Weights of a small image VAE: batches of 256.
Rows from block 1 of the decoder of a small image VAE, named by matrix and row number. Each number is 500 + 40 x the weight over its row's rms, rounded and kept within 0 to 999. All counts start at 0. Numbers have three digits each. After the name is the row's rms in percent of the matrix's.
After each channel's rows are labels from the 100 images, of 14848, where the channel reaches its highest value: "strongest on" is what is common among them. Only what is clearly more common there than usual is listed. The data: simulated telescope pictures of galaxies. In brackets: how many of the 100, against the usual share in percent.
# conv: 3x3 conv (decoder.mid.1.conv.weight, 256x256x3x3, each kernel summed), inputs 0-255

conv.240 078:510498536519505495481482596552545503474540451456570543507493565528477494502464513528443532450475527524513548549484529506474529513445392502522552486513494477468518552524558469576484450507502510451507502475519496550490528426508470544481509518466576557503463445496511448472490462528538521468450503469490528502481506446480502525420572523508505598486559498352546459488581566443527504397519414492528546453472461474441579482442543482510550478479498473473496539446501443536435479577469481547537449478488491561461509538525535515490401447523524491416441470598497491473580461530475519512451504474475454477518549492473518446518484494547494498420432470518484501475453480524448493543520531482495504482528417573483510468447469524490459450503476504476492476482440531488500566488466474
strongest on: bright star with spikes (75 vs 25.5); lensed arc (26 vs 9.1)

conv.219 087:533522532496533616470513493532633574534489523430542484527520503478495480455554509492505517527475512447516489493494469466498559518506531516486435504511511492568467459471473491556544508577523508478547489499496499520527586496528453468467504491507579503491477491487512446476460494562481594487527489518457480436483510504491527545477558551535594548458538524498443465534524536482502535514479510518557522455503538576428540570534597490510551507434536519484508507541471575530460454451448531512525493606542484548507502505530577605540491515566538564457498556491547545501462438613523528521480483519480516476478567501537478593545462501444487475499506520487530515414494479517484452508531567510512467519531566521461522499522478602540492471460460553486451445489557515505541493557483453
strongest on: many stars (74 vs 34.9); irregular (25 vs 9.4)

conv.128 119:430450529623485522501469506511479563550540493510512538513459455524524486598528554448502535516447494525499575481546476453519495514521493547543584487522505584455513478453549519509591547555518454557513517550557528515511471495503569462536486528521522496521445502503500539541523481535475527551514515478560551599551517511521523532532495639533526612510489511529498513541459505584514519516493479518505494485523510485558508539530495475510551533517507503475581511554480495503552501507498510512566483525516485551541501495479524567548527568438538484558454478451571501431569561463515530526500514520487501540556453504534500483530471611463523519487493481497561536601538500536535526529547496494519520513425558563573495538471548548451467468492505443569496586555502547544544491502471523
strongest on: bright star with spikes (79 vs 25.5)

conv.121 090:522538484544552512534527520504512547490519501471494486487507384491480457534504487506525465481472547519545483531528539485504506448475539474586552488532498527488497458556472498537498519426581460547456453529499355475506468488516466521509473559540531537476457459427545574509550496488493470425445498542504491372531468570536512473503489558466528552565493544482448541470492459386542490543430426464540462501491515525547501544527540514478533551506453467495522394530448577514519492514422479501469506554431528512502524527476508589526480481522541526486464532499468554549507500506539528517455495543432555474421510444515485457562491467578536523513471484542473490473427497468474540510553507556530466586485470462472535497486474495559448525506500533490492584568515503540469526556546475
strongest on: many stars (81 vs 34.9)

conv.190 101:425468514454548520542483496512534520489489498496561514517456515466438430401452481535529518469512515487480492531448470471517498486481547510561438510448479468476491462458469461507545455489454503426508491462492540517411535570497485537513494533514473531512494495508496467518390442510470455511552487554506429436511461534464492415479474483387472426472515480592503543522515484399457492524551486499514501460508602549397471455472460513489584514479518555431449559494525519485467442496532484552492476456535477475463445525598493506492465552489436529516541475495520461469387516488453537558502502545552500496471562526462503514442441424447484461515454489518529364483460508463452462487472490481536489504559526477461483547506513492499447450513521491459543533504503514469526437500526470
strongest on: bright star with spikes (56 vs 25.5); irregular (35 vs 9.4)

conv.113 132:447500563495453541528521521542453511529501535487539450487503523574496531397487530518523499471486547547563479470483464523498474533581441479568506502499432484475511490523408533431452499453491472447538458496483518467473431544458542491518551486488449487525466500493532538553459468441502475414476498455499423489517468585500525462540445376511452468536557469517487517543469484435463492505483514497458466534572520442461510534512542557432409517498530518417537426502549495480525495455448455486566532483470497492528471557539519479513547468567555532515534555436466513529394506475445557543406505466487496469372519502478474573494508472508563448500505477520487498454513478535462498477508490499499531481527427459469523460533542545507509497462481528481545491531475499459485484420576439
strongest on: bright star with spikes (62 vs 25.5); winding: clockwise outward (45 vs 13.7); winding: anticlockwise outward (35 vs 13.4); many-armed spiral (34 vs 8.9)

conv.236 094:490583600428511532522516519506561480445461508562454489532579558556524455450425522476469427462486438503420462522459432436465472551448487418434541494515468486454530508547412574469489474514462524491545444466442512474553496492509499577487478542467562450522465555527501531519436523515487520433532483446546530481514499500441524544503538541596499460428531408482445514573513503510502493456520485493400521454537495511465559467517475476560486441533528539492430428512506543524483527555509454468495520445484533570448518462480510444504493520510478434466556502469542504490485546512513451461474494527485482471416503457491532504477540491546467446514488464461485563483496484558469525446550468501502488460513557590487501523561528549457468516538487491414438487520480523488514502507496536
strongest on: bright star with spikes (53 vs 25.5); round elliptical (51 vs 8.9)

conv.33 104:509526572532522482487447548508537556536571494529536549510564480516514553565584516561535560471589498456541544480551514581496491490487556518492492493594540470535501508590508508538519510484501530514408496526490530511535592459506439589511507523533548515522495536513527504454547506462531515580524476529446517586503514519496590464517460423541491563490543515487526551608530515504534522503554526510514536521507583525518527518517469544587544523420528503589550490536546544498508531495535480474451534501555494519550514495475502500479501516557556497524520517595534490497505430552513581493542499524537552478500520512532525478476535557521498489554545543450521485588539539482517537512532500552579544567521531552518522516553524513530518496556541601558565476481525539514483508500457531
strongest on: bright star with spikes (72 vs 25.5); many stars (60 vs 34.9)

conv.155 089:480498486583483455528533578523445556432461546471461467522477444536485518514509552517447462493533471582560443473500549493546510490446522551508555482467523542453499559546541449431456524439485454477516456494537426491469485488428515470496487477522492584562506450414509473469511529454570499495487552508498458438502510526494494537517558520469452479506481533449508445457516474485570549502546414511506436444522456539465561476466455501453427508497455505468489502486474475474573562511473583508537393532499514459538509496459515483544510442477446481502444488623493475492587443480525448518520502523445517482443483537469513453461485504393546464448555502513495451406483450486435530531459462470561487496516440457483434486525514520538456523496514451481476475494529433526493539481477534
strongest on: bright star with spikes (100 vs 25.5)

conv.32 071:448487463498468470487541441499504520457570577475494505530534479466474373501496494512473458510524584428537497522545502504439479528526583467513496485537467455550521487517456455584449518510512494485472517475482486538533533551482462467535473430466581577500510470406557550519521447512539607423470605541496500543489546496511504457479548501468589521536511540516444512468518435541504504445502531566487451484482520515467509465446503520650556489468572488572497430542443495504513529474563527510559542489472443489588469463530492531506452556468538440581496540486461548521520498537493485470467487496452516467492485490522488468510458447478457519510523509552492523521512431500465521491486485481534534487528488529500462519566505470503522429478490507419391479474518530517552468478533462
strongest on: many stars (81 vs 34.9)

conv.94 082:461453508517601475520442575553482508543534496494489498538565472529518430516537510506492538465510555489429479511522484476557517501415519451524519546482544530596485512548561516542542484491588416521523494546575492599544501441471501537489472480534516579434539484458523566475489457521535534490492558497521512552470518520501468483503529508490510434512532539461494528499445521506540483612505461581499506439530544514473498522501520524561591539496476511536490465550441475554481520532526510523505542511613425417536550502539542540521505580561514477512511487524558524516599544487533463468464488535466552514539514496510515484528572521528545513534555524509605561517515481434445573529486472486534515478466530468530515470450505567508544554531522546502460544479486503524504583477519448
strongest on: many stars (77 vs 34.9); bright star with spikes (56 vs 25.5)

conv.74 108:545463523559510396491507446563509475485449484567470513471573470478487473515496506546494472479523508465476490416462487605495472521537444514460548543541528411496504484468512522515425528494458463484498487501524523450527436467507472461479545551430451465498477539471498527442485542500547465445553561568486436385473508490443535484484468510455481535588559509487574447559491557437523571480474497458513503460444499438502563509525536504501543514566580563487602524396495454511454488460486470498475485490431467583495457434506519464525519459464529483427502511540456518508453478502442491467518483487463481513428562505515523541504521473523429542494513499515453494438513446539465543417478458467443515492498557577508475525484448489481478505514542476448432540466506463494472538488520469
strongest on: bright star with spikes (97 vs 25.5)

conv.248 087:453476450481565458531514517440468527462553543489490534535467483514570607580474540498482484515494473531530502525496544419466598507568503528562532542527396520444514525474580475504539504622533488527508520557559533492494533520506532488532578492528547480538448518491493524504487538451513454466525539475472537494558499483486481504547530480472523547516413522516447513487490534467529456611447456554539494531535514504500447537522463500576513486523544494525505400535503415487509445556607457506504458565564509477544468497529458569445518529472481474562453511514549464515525456512519496532550526517563544496492430658504467473470495496445517476474535539501544600525512471563540470505519494501466529512489433488517557480493530486472551508486521449526518481470507488491511492530500498
strongest on: bright star with spikes (96 vs 25.5)

conv.201 107:478523540500465476592566410490496485410470518478447523509455492497510423500460516459540490484434504483443455498487501517567484513583469515547401534480445552419532418462591498483562493498431480488463545606555543542504462505454544437490525511503431537471435483486541544560449472531501419435513522456489427520483473505490481481466555474463468507507466533488517543520492492447393537553518542528454484526497467477489502498489444503410471464527442478451496443478516457516498468510464522444502466511540479490468466487542456557519544512444527525500518495425464480497406538505500500563413459567522505501452478501479434479527461539468551482475545475537555513486533490487513444485483470447523474500418451476521462518499535467420537487466489463553487484568512479419504473546481469
strongest on: bright star with spikes (89 vs 25.5)

conv.160 072:441445504522610457545453478506574526471509504475524513472527521524456407507518454513586494511549511466507531511471559469548497566507533496582480524516519585527512485513509546483468506547578497498494445460576485524483556458507454486490498457469487561568519511515529527491527509477571512511592441563462553466471475547542425465447479479462521500551486547511509532467508482519460439609482498498499507452468479549444513526449505483479486654533506607554508558453513522493461450483457469501439480498489498490470421536532506536478504523502503501487518554523458494520490466518531507505558465499604595518523462500533550524510507452513595540553459557443445490511484541484472497490516541499576468493562550546502462494548504515511538518442540546436523495560505459424461485523510519
strongest on: bright star with spikes (96 vs 25.5)

conv.221 091:442506446532547481536576445524565522489527530568505469539477507482551463509509462507527541488516533522464467545501436497456517546514472578523452493448481481475481519481512437544540585554561531508463555526534552571548553551462514427481494480535556419475479447517480538466520428501551519467533557459462563574528548490485491443522496528539533500552511538610505591482515483492512487562513586607545479490531546503502529544494564616491543494483523549531450532530503497475494516532601482473481478452500530445540454487535527479470531536477505598531495567479500530496459504523510484503489502591545536567508515478546441542494490506425494442462553496541514510453514489517458454531469496571539463500522497364490500563466484445497510517502494483513461520522520476484520488451560522
strongest on: bright star with spikes (95 vs 25.5)

conv.184 093:449528462379486524513533495541519502461551503532514525499568466450427433458536492561512496496540517529461454564506545455436499487535570513556475597517481465467464503541505511464463461554462555447491510583518463509500526508478413516511537552488554422524494465543505516541514494514434531520547553561433457480436530505522564503432518430456453508547570484470485524458575503409449487527547471474516502598399496527506522488445497536525412524515554582529501515498450478516525531538562481419500533493517460519497493489546577514442479513480547466437469543553489484524492496534560456486572543530512485467512505511467487443482485449508472504453485544526536413499535557551542495497485484443470516510542494416491509531499501496499486495571476457458478566535480442508539444518517542
strongest on: bright star with spikes (98 vs 25.5)

conv.92 100:495453426508541396581552408472482478434494499478442478486478446420449427519471470564504451491496538470472501472481510528501495500515471460434447495463503470442494417478548466537527490468473493512422518503546533508491467489480476420493499454482477462430431485460513528412483451497536410446494541469424469462499479509449474511541564460421519453528475471522525542480511578460460547585510544522529451408524475490505502491476487518470490505428486528472487515522469461508542497467480490484471549513484423492444475525497497545466550548431511507485463469498454478495510440549504517497506445592495487473483542579499397491544533497546450514427482499559509488505526443471492495520518454470570463541536467393476414493482522423512512533460521493545478467521483430448512511489467438
strongest on: bright star with spikes (77 vs 25.5); irregular (29 vs 9.4)

conv.206 083:496462451530568482477542510541509457469534518532573485476483534487527486510481470515538496579479518506502503540470486471468499449543543503516540481466457508504467506546495525569497514496502524506534478564482552507564509513544529434502498481484491402473490469600529559529523519418472418475496511515449513550530497577580559568506522538505521481496529449516532516512503538569537526495485541500538516527488517548512468433553507518537441547491510487433460520509550536470547413569453499548509522467491503532560485503512505479446550482484532507504469508538578463525457467485515514521505484504572487508511538559502404549577417496610472411434479484533545529513547532491531540542512510549520519512594464591445509548463489548533493516492511434508575568532579412466480480607581456
strongest on: many stars (88 vs 34.9); winding: anticlockwise outward (31 vs 13.4); barred spiral (30 vs 9.1)

conv.31 089:549528515547468457528517471489485484495538505506505490503441485474464530529495500505511557523498475498514450501531451534501506499471486526523506552474604558547500475521512498536541502463541552469479532525485547499549576521470519550474510487581512561406458508470561508486523449509545476516466553541460507442560544499435542440474551477500514475480516498442512411456524534479485545423534511454506519489531557489469500530470524514492526435511381500502514441477502449513468482480545570486503527500670509414528538463494497560539536558479497513505524416511492569535545523499496555554421486517418395433435458516451483508470534484515501439527490489526586493426544453461565450502413488527547517512489499459478527574470487476477515458468487498551461463553571462494466553522566484
strongest on: many stars (83 vs 34.9)

conv.91 086:547445537593529460512507435562553461479533461499456453439460536467470454477512535447457471518461535500443486533415520541497495510519513387509506524539476477533533469483520459541511502505494453515467499493493517517521536580462545440444484511537548508493464427521503517501524476460427487484478418513535519508537504482522508574539489555502492539418529543474537436521497450577465595457549558423519462455522514517541491531497499507497577498539400466464439518533477457478437496487474493433558535476565504501528463433495479480505509490430444542571519457519528549524491466476557564493489538580487494536490515491512424563475531472456552508520515466456473547518501443509430548491537555531531499499497571598488469490461472469448518548469466503536522445555466472466534378513518452
strongest on: bright star with spikes (77 vs 25.5); many stars (65 vs 34.9)

conv.40 096:503513555463475503497423427481521511488552503482506535519435448518475485535482528523599488503546517481554466435501472451506505441603488508546482564433514489485540466455538476529452519442591533462490503552502560525453547512470502513536474524524463461512537571471576473558466538494526441592562547450547514503500569474501507526546568527548523455496505512465510474507533489409501472564503505546519519428560487495415482531473565524518504470466499406512543500586490477465511489562498539462520505586501489457450521447516515513447572519530528520480475515475496491480560505505628495501494516519525521489563474604480477520507522499421495495549563548476557532534547482515484445466556492516485514469488562484436466424487525550507558440451540505495490475506525457529494579530570551
strongest on: many stars (75 vs 34.9)

conv.5 097:485485500428409532557568497504447523531509516483517569614558513535523455506507463466465511483554483615525536518508490505540464535508493545585440521502538494540508548523512471382469457505575569426513513531503530556528447525480503519553495521537511558555489466477500566533449458558521469473532522494492391428537481540472485520530543538480552530563522486542495555474502527520474442464496553531484465513451478537553501539481468492426433520522469542495555436534459454516597492551509506490563517495442546549467485579501489492573531555494502560502542571472513514497476533617504485543551470500555516456431558504467467493506550530514545485495531517553604528499523518510477524481468444466510492528528489490548560553583463537494518524475503482477493512542494490455540481485526503
strongest on: bright star with spikes (100 vs 25.5)

conv.109 087:451493501518521454552476463466513491427486488483500460575542455501525464551446471499538457542502465530457526466511547482434486557566563509473537494518529521437523575529499497551551448486456562517419494507485515482487484540533537483545494467495493436487474488510489491441502474514490449545498440568508559573555521534492561500522484546456522525510529437446538516484508542636550403528518509434512547526483480554501479473484475492495451512465463459457527567450474508541527487475473469498471470387456480577464359508501458458469564528431531549533515497475424466502530466572503466547506454491539479493502537517504398467570443507499457428540515414553488565563521503543510494544556488520498455521558507568447478482455556545493500526458528506511476532508509472550499481502549514
strongest on: bright star with spikes (83 vs 25.5)

conv.65 086:534506460475482482462536498455422531507530451517502502521447505494550470392502543424471508542475518541438485468520519459432529513525507512525485577509454481504532462478444439576524509491487540509510529521486546492452451470486502496484492550484502363511492479509449551500479438566472505434519520454423393452537500476494526460517532533526503515526498493482499515437503456479436547484618490505584502538451442518441459433481496484572545451523491465491500476445530509562505471459498551518511452506538463451452472458527515465522595510480500476521410465485546483467427479546508512510450489494444486446451500491483442537466468496554491464461485510523590422457565407432454469513453503457481497493539490479548500535482573439486443580451489458513532541525514437491526442528484446
strongest on: many stars (64 vs 34.9)